config.yaml
layers: 10
grad_clip: 3.0
final_lr_fraction: 0
adamw_weight_decay_other_params: 0.01
Rows from block 6 of a small image classifier, named by matrix and row number. Rows with one number belong to one neuron. Each number is 128 + 24 x the weight over its row's rms, rounded and kept within 0 to 255. All counts start at 0. Numbers have three digits each.
Before each neuron's rows are labels from the 100 images, of 14976, where the neuron reaches its highest value: "colour at peak" is the nearest of a few named colours to the mean colour under the peak. Only what is clearly more common there than usual is listed. The data: drawings of small networks of dots and links. In brackets: how many of the 100.
# fc1: MLP up (model.blocks.6.mlp.fc1.weight, 1152x192), inputs 0-95
# fc2: MLP down (model.blocks.6.mlp.fc2.weight, 192x1152, transposed), outputs 0-95

colour at peak: purple (100)
fc1.746:145140094119139140118136148130122134123126101161121173153095126150114069113126121077122131116092118148099096112158123074122145043097126117165129141119135165122137114099109123119150128128119165095119104128119158162112133141154110138124123155125205119107132163119129123092141097071136122122
fc2.746:154151161166208115128084130119147161097125132129108184123126156176128064141128122060119171171144157131110128103124152133142120132141107130112123131140168121134143132150124136157133129123127128165126087123125133122070123132142145114110165121126134132159127061138087135138143160123167152137

colour at peak: blue (25)
fc1.632:097153121147147184127173125127129128128123105132151127118131130120134130128128156134105128139118124099137138121120181124132146057175126081148136127125119130131126152077117124069069126120133124124152144117129122125155105126197137130123129133131138104117119128186131150075100091134148060123
fc2.632:140130132112132171117191130131180131123120129128125154122129131138127126123133127081118113113139125127129130127129128122128134131147129120120130128121123131159135122120128127094000124128137130123123137121126133129124128132137112128110131130118129119052127131130119135124106067133131099105

colour at peak: red (63)
fc1.424:147126118144116139140093115143113135126107122157132120151136119138119178092121124126142127109128118132114146109089129118142146085144106169134089088165084130144146131112160123121162153152170116100124112112134112175128150132175111130127141113126149128126171108129129117127121126045070146116
fc2.424:128161183139194130130074129128116129131137125149100138153110167055134102130126123237117148127133137120129128136119128128133132127099132128124131129132161129099125100130131133158118125133094114140135119123121126129094134138120118126081150119116112155127124105135151141126126116133133128155

colour at peak: green (44)
fc1.754:106095148128125103101135142059127123125128120128151117158087161159170124158137150116133128113143102094083135146114097110112120171119129127100086151127056125106125163127125106145121152147114141080127129142130092129145116134105138180116131158158131151147125122115178133129141176124113112152
fc2.754:142145131130128137107149137128113123150144125119086112133125130240131114112132125115161096115125128104087138152120115086143128122130149129111123098115135120119128136132130129106212128126115117089128144139129127144128131122155113126136121126112133084128121128126097128083127135129096169121

colour at peak: blue (94)
fc1.230:127127127130119163126125171129099129120110098138090162129139149132126053129117109067090127109124146160103090128129125135104139035103153123153150155123109125131109135110136111123143108117078143105127125119127128138132096150137127118126128154121191120129131085117156121137135153114147153135
fc2.230:180141117141163088130163130137136149097096128148157169121095185140115086182133126066132136168139165129102086109126136146121133125169112117110129128135155122151147115144131123139128139147128116134127067125128128114127127133142123127094131129105129200125127110135113145116146166108154139148

colour at peak: blue (89)
fc1.53:126168119133149150143146098112125137135110109127143117141120137134122114122157133163142128113126105134110121130157185132123123112120154102129123177065124102149136161086116125094094129136180144131167128121093159135161114127151142127117114143139119130131093129123109117100105109092161103128
fc2.53:141081141101141133112145130132131125113111133128123146115125140095125182162138124127118187131123128126142122128132156121142139128073128132117121128126127120134140121128129119112100144154157125075154199125128132130119121131123123127142099128110150129084139128137136142129128099124126130131

colour at peak: orange (31)
fc1.505:128117092130132130153110129138130123119094128152108148121131134105138146131138110129132118159127180140121158096129126164157122131167121127160101106115111130130110105123048163116155117116200116067120127130126131122133128140124139142122160085119146149119170112154119161086100134126104126128
fc2.505:145158205123210129133099126123085126119136130150139121146084139085128123125094118193118113131138152106129158128129118141150151131136132117106119130128159123119113137141137128168118102121121104106122105136123148124133108136116141107094130132134130216129105095134131126121088152137158143158

colour at peak: red (25)
fc1.318:115160139128080101108129142161117143133123121159139114134131120115097135122132145100157108127128144153122154088111128128165120098115095134142126083131115111129106114127125114130175131127167101125128129105153096172138140146160120120109157123106121132121169095099128123103076128080099107126
fc2.318:127130155122204152127032119127104127147127131141148134133089175079130088118122124202140130113146130119129134128131127115142125124102132103122129134136134106121120126123139121153111112125097126120152106125122127127090115128137103128118129120119120174129127110141171131128113128132137137168

colour at peak: cyan (46)
fc1.496:081124126133147151103155108102143113126168130143175137094124155143149122144146161132140152141123071131104129117124125155116166122167119091130127134132095126135083158120090120118105162129125136099136125151135114109144128133134138134130129134131120143132093129112166121086130166138137079153
fc2.496:128125129141124143116198118124133118128130125126127124126128149232129132127122129066136117120126142128151127121125129124132133124124134155128129114130128115130119134125128134115124122128123124091135146133130120132113109124131124127111127129128127060115125125127113145100114121112127119106

colour at peak: green (98)
fc1.527:118082165128105090093142145091123135114134139128167128134096138156168117139141144154125128104128088128128129126091090127127116192145131124098087133132090132134127131092141104129133156177127131067121148153140110114136115152127141153146119146138109180154132142129104127172180199116114112121
fc2.527:117103101141119129127191129131130128126144117123129128133130143255122127133130122000140117109127120117102127153122121136124130139156126122135129120124124141133126133128126127116161129125120135123158145125126121130142129130147123123172148123128122059129139130123134104130126173101118128124

colour at peak: blue (85)
fc1.184:114128120139117140088133143117125139125124076133117153127128129142145078156121083082128122131120132164088092128161152107125139054115124128149111148126131128138128137107189127130142132114126143125106121122089148141138148123137138147115117137120189071141158117120134128120105118098175150184
fc2.184:127138145156180101121090153123138146118124126133144172122094193105124056161127121076164164123131131133090124108125153134113115115127105139115120110124157124116168120127129133181121133137112145144126057120125126123068121132155122116117173128101131187117122118158107144141131156086163151151

colour at peak: pink (64)
fc1.644:127124094113070136124117117132145151121128112128113135167112098118104143118149121168130141136129154138170085120183119086142108118160114130163118150144141124128095139086162132128129137131098156084090152118129136158150134086132136125141128080099156097150162150118118135099134122080171079185
fc2.644:099154196159152130155032127111028136131133124149137106143085130079135150104128120132156103133142136107080168127128130076129100123109140141131134127144133127119128086099133146124089108135128066112142131119130118130141128108142131125088150142123120163130149125128110077111121115095130159136

colour at peak: blue (27); green (25)
fc1.488:116133126138194164129145110118138131136174083116207110128147118120145124130143162127110134128126128120124131106129198108144130074127142124131146168124130128102105117081115128087103128115118141128179162136111134116140121134200128137136139161141142087128083134150135111120129110134156088145
fc2.488:124086121111125094093141131133158130119156151128129146131122102113128149176155100055132112121122115128128122129128129127130131121122133155116128132129123115159151126124128131076097128128140127103132127131116129123116126126138133128116118118129143094111142136128110124125118039136102134111

colour at peak: yellow (99)
fc1.88:130102127114120080130124151128130151110150148134174131120120137153150103157178145121093123120129126139128129110109016110125110225129124135123137115134116139136133160160114126139146130160140134128101131144141118110129143150141131132136104110106106158134132136139118124168161180132078129120
fc2.88:128101097136122118127233122123133128123146129132148146128103112219126108142130137032120155133128125129133128128127122127120127140148127109145129129128128130111129143135130127137132129141129133058134110121125132127137130128137114128160141129131123116123128130125135118120139152131129127128

colour at peak: pink (41)
fc1.208:128156108124098131107148131105112111140113129124134122106179088139165084141118113129144114126128137129141113068179136109135156145170133091150094123164120150135158137142085051158137130125135131145127133093093183119126129120131143111127154129098164127122138069112095131121116148130137153129
fc2.208:127153149089167168152101151134125140135104131117087119113123147091126134124127131214155139113128123129117120128150128142154133137071126129124127133118120128094124146133134128132142131118111128139144113153114120135136117128184122128116139119101112194137126133143204143191129114126127110121

colour at peak: brown (100)
fc1.319:113114093111161122140112121140152146140153126126105132120125155137120130173147161132094118119126220120149120148166134121114089117112122112122171161108139128176119171135070161113116078110171087117107107124127141144125135120137079128118096156127100153084122114133162135158122128097134180129
fc2.319:128126117107126103147085128126134130118108132131216134130117150170124202167128116145116198154135135133155148108125128136130131127111123127135128131130133128135134139126130122128141124128159133047112131130122156129145118129118131128084086127138155205091120115130172157124124103154139114142

colour at peak: pink (43)
fc1.94:120139113147127098115131132123122096070167142128116154131097122129155089151127166120104145085112138133117114153145174101112114168091121120156135151130104126125145134120153126171158130163142176124108127151072132129143197121132159128132103135169140102127136140113086109084130120113127146121
fc2.94:147151167111158122119098140147127145130126121154086095137133139028126145095138128133134132148128148137117099125135138142155131128094120093094137130125128129137115117125139103099111131129087132092128134126123137131119098149141085128090166104122136119131128081143192162134123128090131130091

colour at peak: blue (91)
fc1.556:119144097121120128128121136134115115130115068139137164116139114119150096119124119071127133132140135151089128156077153106120154082134146136145087129104079150112155128127153096125150156118139115062149117127129146121123142118133131126128110131108175136129123120167121136114133093085134166124
fc2.556:166128181143189139129112128137120125100096122155109159116131187068126101142131131140130147120150128134110134119122138136127117141135116143107122126127147127106142120128136126218123119128124131170167103130105131126088116133137143124102169128126147165154126108131123145147133130124153149165

colour at peak: yellow (52)
fc1.592:118139130102116132105133100137116117069119115133121113148137104130142167144115190095129106111119130132161126139112134098125102172146139140099106092141132160142182122126191118156130101145143117133157131132123129118111121137151137134134135079124121125146193128140125156125116146121116150114
fc2.592:114113156149102156121132129132132129121158123126211128125095127199131128140114142129099124116123132158129138135125128119140120128142128121099152133123151123117127120147127087061093130115092128245120104133123131133140127116140112137149154099142128125128086170104103128131132121133132132124

colour at peak: yellow (100)
fc1.402:128100150133105078138124150125152135129143132123157127133119129128130130127150169122095098114118130124135150121111069108121105207151111109114125115141090150128119139156132126137144136147133129115110102129138104123154123139138116125132119076113086136138119144136118151130148179117101127143
fc2.402:126105122167112127120219128126126142128137128130137131129079144206129144156129128095134177122128123121122116128125127119133123129156128116163129125136130129095136125126127127128090128129124126079124126123128125126145129130128151128123133136128151095173137130125149150118138169135128127123

colour at peak: yellow (99)
fc1.158:136089137125112076140115146125149148118139146127163137120116132138144112141172165130102117122130125136127158121112042112126120205133116113114124102135102129132129145149143127146150137161136126122107119160147118122131129154135131124128117088128098151149125146133120135136173177104100103131
fc2.158:122101099136117130123218123127133128128130128131140132130089128210127117152129131059129172124130123129125127128125124118124123130154128115158129131129114129112129137127127128134112129131130129090119125123128128125128129130137134128154132129129135093154133117126146127122133195130128126127

colour at peak: yellow (47); orange (25)
fc1.603:108151132154121125097114120166141119130172180136114154112109125128132109179169197116137109078139124128129139140113187101129123189095133122127117103163142151123144127101176170142105118169167129128131141153154105129125140151147093142136144088134156113156131148133104130089153158120131127121
fc2.603:131116098125126160126170126133132120118188129121164150147098119124129111152119121143102153133127128119129146128125127138125127126134137126111129115125155134124126121127133137069000124131142112164114111125126127126125125134168141109169110133132118064130121133136128108131120059129129145112

colour at peak: cyan (25)
fc1.286:092151113153160153119153128109112121125124085093174131121155117137137107130135131141092122104133088130096141144112162129127151107148129093141163175089122132136112166034104117091094160126133133117126138127138127122133117112202133130123146151131143103134119131128125118085140088131140082136
fc2.286:129111143110135135077190128125150138123125124127113133134111126122127109123125131047127126124129132128169126112129143106128131128124130122120124126127139110146136127121118127118029128128130126076124184121129130128139119130134096124115129129124148123063127126128112135121116113124138113098

colour at peak: pink (37)
fc1.87:127108114116125137136134110109131095072128123130137127099134128155138130149175105127130128124105136140159119127137118116142131097143154141156127133103087122120101112127081112117086144123120153070145132161153116122105129124147090120126196113162145128087123141124102113103156112137144071147
fc2.87:128105143183164114141127131121091129128143128120199123140115179128128123098097135130136124152121139117181116120128127135127148097123128140150155138110155119123119115091168106174104106110115123115073099122127150129100127129149142095134127128135119108156128088134172144119112094139134119136

colour at peak: yellow (96)
fc1.692:132098150124127107135126147133129161133132128131144101129115131119130122161135179128055101113123128127128126111108107126121105191132097126121146096142117126132154140131136145134147136153130131116091128129160118128146123176138137125138126066125128128166101140146086142103145132130127127152
fc2.692:119111121128113124129217121132140128124156130130118136128129132172136128106130117101099184124133113134125125130125125120136114122131129131128136118137115128127128146132122129128065144143134136100132128128128129128128128131109135128119153136138147086167129129126127127145131157116129126134

colour at peak: green (87)
fc1.102:113124137138113110099135127096133128123130144141145110122123174149191130140143142121111124135111098101130143135089070157116112172147118105116111135131094135147106143120097111129124111141134122135136078188142080086124145124135125139124116110136095163147082135110118114121144198124111116213
fc2.102:118092097168132161124173130120135128128123106114155128120155129240133153144130125071151135129129128128110123128132122128128132137143132143131132108125145127128128103124128129086127127125121127112146136125123118138121128125125124130148135130129128026122135135120105088125128156111128130136

colour at peak: white (27)
fc1.167:133130102132133130086179150140153116148119123126157133111130141162124092136117074130122098132110102131101100133181114065109110128144175098170084187105096182147113118117132141136149135129138192112105085106085158122171132129163129130121091131055129090125137153116122130148109149131164155169
fc2.167:134190156103130129124150134135114164113094133125156145124117171161133139110135129165126148127128124104111127127140129113122107130097126121099132122114128107129149138166146146121122128131072113130129136158129115102124103109144146130130161123113115176116138129148161147220118155151128135110

colour at peak: red (48)
fc1.105:120146135116128121114115143140107153129112125154116114159135124104096159125126137117128110117158138137126132078143128128127127121123097137140137087144099116117134126122186113111183147144157067102076125121137113194128150108145125117127181123126139118118171091097139149149132126117108115118
fc2.105:126151177134202127128025127124084145137128129156137149147117169084130109122127118197152131121144128116119130129121120116131124125091128121121129127131161117130125105127143129170122123129111127123141112124120127130114132128132097128103147123125122162125128106136134108135123124131137131193

colour at peak: red (30)
fc1.670:154123134128114157072150131182128172094120129124115141114128134147119129117180129091115092112124151140114127073136125102137099132110123155173145105186127140144146119093122114129131147130132133070136107129124098117100158130188140134128132084085158112179149132128151181129119117097116077135
fc2.670:130110167131201139156061134114094150148137127130149123169116169095124082129121118150138137115127132121164132125121127124128132133097124129124111154126153121119115111112124133172090122128110149105125105125120131131148130125147140121105126125128134124131126117149148113129118128142148148151

colour at peak: blue (100)
fc1.5:118146118138127159125132130098132126129123119171119132117129138128128130130128128122131157088143152133100119146128181107109152081097177113160138127137132141114112151100127101113120110120148135122142134201088071111151128149164132151102057156135186119129145106161142123096118119100143098156
fc2.5:168129148075178165116131129132125140113101125129159182125074185156139091105140102104122099082131137134128117120114140135106105126155124111122130138112129127154134151131129125153119125132140123099129131117127135123088117135163121128089153129126114118105123110126155131112093125135139125114

colour at peak: grey (100)
fc1.132:117166082141116122163144101145152144116125148118126125116132127137088118125109034122122120125126089118133132130124088132125155109142141110114129170158180132130129137126131161117093148118166128117131110132121132124165143127119127135133079172095160128123094132125104109109159129151145139095
fc2.132:135119150136142128145127131133117140134118132141077114124164121125128118166118118226144123120151115131125112128142117118156154133077136128121130123111144134127127112131129131135091127122136152212138117131121128125147122129128162132101118123112097136127130136145099115204112133142138116093

colour at peak: yellow (97)
fc1.347:127085149123127085139121160126141147106139140130173139128115126143142118143148161130087123114128121147138158113114034127127106223148102105108136110141099130134131155158141127147141135151137127106097119137148123110128135158123129121137105107131109156154124143135120128142166177112091124130
fc2.347:126100109133122127127230125127130133127139125128128133128087129206127118143130129061127157127128124129127125128123125125122124129143127115146129131131123130111131141127128128128115128129132132092122124122128127124140129129132136128129126132129135115166129122127137129126137185131128124129

colour at peak: grey (94)
fc1.478:122133117096109146117173078133123121122075112135122138129127075120146133141145171121126137131128128102148126074140132088142093126163134118171129127159114115117155123128091126179128117126103128103135125112125135133124108126207140087107171118200166126124192093129170105142102163129138146160
fc2.478:106148183147183126146134133128103119097131123158229107125093143091134143155138125169158145110124137135164134138125133165151115127106100132128127108135134127095144122149145106144136133128078106134122091127127128137080129129150090115120148142118125179117116116119150143128127128134122127126

colour at peak: purple (53); blue (30)
fc1.38:114132079145131149113130132119113101127082110191102148125159129107133092162125107118106150099125150162122144156097163117131128091110114154182101138129116150126133124125115122153127150106143112086128132147124121132133158133116112131132159123130156126139174107121116135082089128102151133104
fc2.38:147183184159184143124119129128118130107125140190148153137111142096128118134129127143153143096139133128127139116121160128136128124129125135107132136131135102098142144146150141175110128136145076120111061139127128126074113138129167128102182124084155213132128077144130111136129087119147161176

colour at peak: green (38)
fc1.297:118142114134140153135159128125126140129134131108177133107119128123122148125130146119112133128129109112126127127124164138109142091153138076145139124123128131126127122066106126059099119119153138106155166119128117115128103126208132125135121152122146112111091143206134142094088072143129051125
fc2.297:127101139126141146116206119126169128130116127131119147134123132123130120135122131098134127091128123125156136136123130122129128124138135126115130137128123126157123121122136138123000123114146123120146125122132131127134128128144116125129170130132128129107128121127129125121105044122127103095

colour at peak: orange (48)
fc1.201:141114080138127138109095124129115128132128075135099165112133106135130095113179079137135156138110115130143127111185088091164129112121124128111093149103086122129112124111141120123131128134080113069112130102104133129130115150132144129127079119140162103107161123126126138092136118137142115138
fc2.201:127119184129156158132105133141103123128161128148158091126091139134141059115102128227140066127128169103123136128110136137144112132119132132110132128146140125126124122126128132158128128111121115130128163128124134130081141109234126102151133139103135123135112114133120159142116129122142120137

colour at peak: black (52)
fc1.439:139106119110141143146133128147125143134151125159146126133127129140085120144153126203130136123127181070125135135178152122115103107082152126128135138115132133118145132125094174123098109094202138128142105125133128135135115132150101150101135151126087112127127134139135133180142088124135158126
fc2.439:105196116115124134135068131143107105138136128125162119121077136147127201173120116157129178155122116137119131117128131114129135122054138135086132181125105128116125155126133128131142165128139193165148124150119122094138130129094118129057090113126138143131138107129164169129118119135130121125

colour at peak: red (35)
fc1.195:107146137107084115138141134139094144105108125212131124146118134121116144147125149084112076100126128145112181087126155154129126127129112152140151079139099131187133107114144123133172111115154124101124131104131128147134135126164125085120175111132163132149229088091140128112093132089120146125
fc2.195:133160172116190150124033130128111129138121131160131147150092164118126113115128126190157130091140134125132124127112127117129136125094127118128128134141145122108126100116140125170109114127116131117135105120127128128103133133133111121113152125124124164141129114129165113137122128132141132155

colour at peak: brown (60)
fc1.463:143124083078104141086137108151138103109133097142122130141118084154163153158152162108170130100129132131125173109130129047138105124138121123176128159130100129109124120128143104138131098128116095110155125135121164142110118130178145125124115116219140152120255105157140132111102172105144140129
fc2.463:128145144142199125114090127124093141128130118151232137153119133122135156136128139160113156121153132124190131122117129130127125111129123129105118119141147110101107098140130113117155120125108127114119109125098154138077108128112137126129150126118120159152083095128139134127128137145140127152

colour at peak: purple (100)
fc1.55:122114087120111129112138152120126126111114074137117179143108142127121083132104125074105128136102152151096097131136133096130137036105129121168121161137140122130159131119133117121133162144097130096094123103112138156126138147134124134129129130169198089118156086128122127095124123086148131160
fc2.55:151186162147209101116086146124126145095164126160141156130109158150124097149127124051144161136141140144109122108123149134128111127137111131103120124128163120129158089160126131158129128133128121149125075121127131125059128139138112116083160152114142162122152103149121156130130155088151140143

colour at peak: pink (62)
fc1.114:143158121129129084109132129122128130123100131132155113109178058144142082132121107115127112110128122112137125116141118110109156117180150093133118129169107140096116126154092106146136122096167132154116100122082157124123149134144124118128138164065163122119098105129048108128115175148147172154
fc2.114:129154133114148150152105141136100151136112128128113127123143137146125122122122121207163133114141133127125112125146121131159135141086128125134128134112119121077128137127122127140102135121097150141166101137122128137141117128177138140131121124107109171138129141157218137233124112116128124112

colour at peak: pink (99)
fc1.32:116134125117084124110139138126134164134124135137114121107117087150173089133147043128128106125089117127105111124116129114146132099133165117146079098107124161081131131128130121110135127119181126093132130128111133189129124129132133132119097141115163110163133121143105187079151117122128065140
fc2.32:130142149140154155136077126127130142149120096128163126147138199113130094122111125133148127101155140116139101127135125123150132128125128116102127117101137129078127128139142133156103128127112123106129107139126128132128126124166128124088110120108124157138131122156171138137122154133133138092

colour at peak: cyan (64)
fc1.751:082132128131146158110166121096128123128137135135176139094142176131143137142147138135132129140134084125108127129114122145113137138143113083121108160139105137137096181122075112128115130151127133121123117162143087109136111136145139157129123141126129147147126133119131113095139181134136076167
fc2.751:139128130147134140122185125126127110129135112119129119125137133208130122127122126086145128115128136125140124124126129124127135125128133129119131110128141122137125138128128132087096121140132116104128157133130124129127121126127085128118139128127125058111123124125098138103119126108126116117

colour at peak: purple (42)
fc1.683:138144076141109127124135151057110127127107154123110127149119155115132055133132160107101110132124111124106136129153137112110127108081086111131158172159129127104099136104150120161145153141129204087109128134085138160125144127126127145132088118105174100124114117119099105083139142099134138182
fc2.683:085118209143190129133062129132085117132126101156134136118123164139128100132145113142127119156148151128128119131129135137172128128098125107089128116127130108099125127132130112089089128139088104123103109119123126124128127127174116124107165124102124192111099064134096138146129123113140141126

colour at peak: purple (63)
fc1.394:118143133122099115144116128093121113127108148128155115132139107118120128111123144078131088095157131115125158081135132163130157113144106146129119102157130128111135148138104119132224108117124108132124138129093119182134158130112129090121181115110149120124177111098126138139107143098108114112
fc2.394:132146172120162154129074132129103130131127132158089129135113169091133114113124131228146129117154129128120119126148129127147130124095130118122125124122139118112130123125138122149113125123095124126127115144124123127138135129124118131097125125118125198112128121143173138158111127130140119147